{
  "win_length": 512,
  "loss": "l1",
  "norm": "groupnorm",
  "weight_standardization": false,
  "upsampling": "nearest_conv",
  "ema_decay": 0.99,
  "lr_schedule": "constant",
  "warmup_steps": 1040
}
Rows from block 4 of a small spectrogram enhancement model, named by matrix and row number. Rows with one number belong to one channel. Each number is 500 + 25 x the weight over its row's rms, rounded and kept within 0 to 999. All counts start at 0. Numbers have three digits each.
After each channel's rows are labels from the 100 clips, of 14976, where the channel reaches its highest value: "responds to" is what is common among them. Only what is clearly more common there than usual is listed. The data: tunes sung on syllables by a formant synthesiser.
# convs0: first 3x3 conv (model.enc.1.1.convs.0.weight, 192x192x3x3, each kernel summed), inputs 0-191
# convs1: second 3x3 conv (model.enc.1.1.convs.1.weight, 192x192x3x3, transposed, each kernel summed), outputs 0-191

convs0.64:488501472506511488494447486458506489492514492462475471511495508463437572489528510536498461478503461522508512482451507516486485459519471502508478496473511504515491540524504478478473536527495522512538482513467471535536501509486504456520558524498530540533457541512553505530420502510518521513506514498473506517513490497535478477499527474492504493493449512547506510489529474496495484506513496519523491473510513503497489505509525505532523487480480501532482514493512418521530511565536518525480497505482509500490508539477489480508481478509484444493509490514453500523497496519490469497
convs1.64:524517517505501508507482481527445514473492498501481507478495501478507536492491556502505527502504558503505472510496505508492505493513440527490415514516481530478502451494554509475511485494483439544493520539511440443504507517484484462519479490489478520484426486500529492519516558513486504429487493477508465482536499493524494494480485495497515483492504508525513546516516508508520508518501502513497509510492476464471484442469515514459487517493523495504530519523521520518514509421450498515525461521509473521500486488527444516480499513494493492494534502487466501526502496486516517499
responds to: vowel: /o/; pink noise

convs0.86:481504486553481489498460537534504523491500489493506513578495494483510482542524501500494577490520524467494515500496502510507499560456424493472554489516501488478479550479480513473507519452554543506531516557537497528498493491485517506506508506499505488555513498500525509491523499492486496488480480507491489507556498494507497507488507497495517503499510460512509495527556542509476529562516560551487529496504502497479497519516479492516498498485540540556539506497502507530484501510546483504533541481519479496490515527491513487503440489501481486512514524531530503498508507510509476501
convs1.86:466495501575533493497477491528525566514480481487484455457490474462484557439552521506514485504471496532509486510478520479511532500503471522490459528485509515481515541534497498511488556498496548490490497491477499479485502494489523439506476506497489471505479492483525505476505517497476511513471498496499518458445496501521461457497541529494521499499509517466522490483502489528500492460511494507536492490471477486469474472500528519531447485522488538488519511516510500504524506495533506503524486515518498504522604490528519493499513503494491511494488488509504579447476491500500488491
responds to: thin (high-pass); white noise

convs0.167:496475494525493492499495529525498506534517501503507507544474511506488482498520493495494609492518521512508503468494492512526494545443436493488513510508501502479519554530467516502506503490582551434529478539498531519488485469487525498519489502494502490585508485508505502503548497485485498496496501517505518486528514503524475501498510510508517527469509468522501484514529519528471500553508528526480493517505485485501501499551496484524468494486531538551524508470520513531491504547503498509575553489514483499474514526485519478470484491509504477515487512523500500452492515465517489506
convs1.167:497498499475528489488510514514568548525477490526509466535473479482493514452522526507512506505484481527508466511504510493509524502531511477500451521466535528471510536533494489540469534483468508448458482477482507515476506492534490467496492511499493467521456487465515523507470490491517537525554520503512510468432505504462549461523536536497506535484519556511523450484499495513505499450528491498507505507517493495488501521507532552489464474493468519502487492507468473486480509443508513507508572508516487508522532472514543477501502485481474534481527492484475497466474477494494488477
responds to: thin (high-pass)

convs0.90:479504483553474488498465539534502529489503495486510519581490500485506485542528495499493587489519518470492505500494504505505495568449418499480550500521500488481487561491483522484507521468565543503529517567530505519501495491485514510506510506499506486552518498503529516490525499481484494493475471511495483507558497493505496509493505490495504502501513456511497493514545541509481536567519555542481531494507488495487497517518491489505496496480529539544534505489503508525483502509535483505534545481520475496485514524488514488502444492501478485516509513522532501498500507497506486501
convs1.90:500485507445555505512504487504549552544484500553504483564471486492462525460527556509512516506516469532509461512482511474515512473530475511480469499449505497502485501514498477534471545491470531471499477484446493469462503481506495417497507504495490515494460487467503527536475488485521515540568467500506507480504501506499518422499541530497503506493490521489532493488511506493496509477523477491503516492515469473472505495510532556515468482491485510502499518511483476527485511485476522510517543506524482511525500487527548477491514515487486547491522487485473515449495488492513507487
responds to: thin (high-pass)

convs0.93:482503482552481489498460534533503523492500489493505512578494494484510481541524500500494576490522524468494513499496502510507499560456421493472554489517501489476480551481482514472508520454555543507533517560536496528500493491486517507506510506499505489555514498500525509492521500491486494488480479508490489505554498494507496508488506496495516503498508461511509495528555545509477531563518559549487531497505503497478499519516478491513497498485538539556538507497503506531485501509541482504534541481519479496490515528491513486503437489500480486513513523531527503500507507509508475501
convs1.93:499501506459479508501487531497492478479517528533501514586502548499445489514403527490487482496515513509485500490494481478518459496554499534507514493490500490551488473481499497517500486497501509490513488513479507523503469503528490448530521492497499518526523500549493542495466446486526499466494513486500483509538503508508554464502480517501497501485487481513505468516503506467515499502496510497465502499512504514502503560544473590476513475498475515515485488497505502498470501507474549501495568503500510501489443491485508490505506498499498540498580508450506467522506500465513462500
responds to: thin (high-pass); white noise

convs0.44:490508536479494492497509481519491467481518523516505509463555557474488496498489495500491422490472500519487546505528492524499513480560527512499480500481514501495516472460527481482488468498471483535503506491511527547585504536493503450489581509510522484474492501502493480459436510518535474525498507475503501535501506492499495499486466484484455502496514519502510532503472496524530513453504472530515513505501496494527501487476506528531518526514531483498493547516535490488516487487430485502488451511485499502531492500512493491537540492496470431522488528499494500515472521460542498499
convs1.44:506482502386533500500521488480499544528504516523520489497509501488448487470472500497500535498526464512500473528499504497516491487498506518497493489483510521529491479547476491554498541474508494495471501469453495517526540503512551502528473506498501510509490500474520516563518530505525484518552497496501517541515513502506537425524577531497507483501530573547494490511519502523493506503505490509514507482542505493508512544505523549493476481491444477516470514508486490506497500431507552500494558483507502502508506506498525491496502483494509495492516482527457499479492494490505510495
responds to: thin (high-pass); white noise

convs0.113:524529538543520519498501551538523541526505525487545481502461502535534455480520506528523518525496510547532460520521515504499502531497549490482520529481519511533515499539489483517493477476484518479514485472477504482475501485523535518513462480503495526496521498480487510498522472481403532487532535514519492447421503519531571537530509505519498503477513512533504531500517518508453496478488523502499518515528518514501549513513504520542511514477492502487496503486433449489465502524528483493496535495491515506470550514499531490485515493491495468499488495518499515470502491506486478511
convs1.113:459495475471477486487501513482557454521494502520510526521514498457492490494470497494489467489497476508492472496458496524491522525509488497499532528503476500476513534502503501475507469537521490502510512479499501554517472510511472467506507533525528492525497516502494532491436467501500477563515490494503503521519490498485475475483458480500470511502483488488444455475449484497440500484499510516469501489499495475482502458501513430464544479449526516415475460489439477501477514517514495514515527486472520515494445472473446491499531471489492457490464491454506501486489494511489492488
responds to: vowel: /o/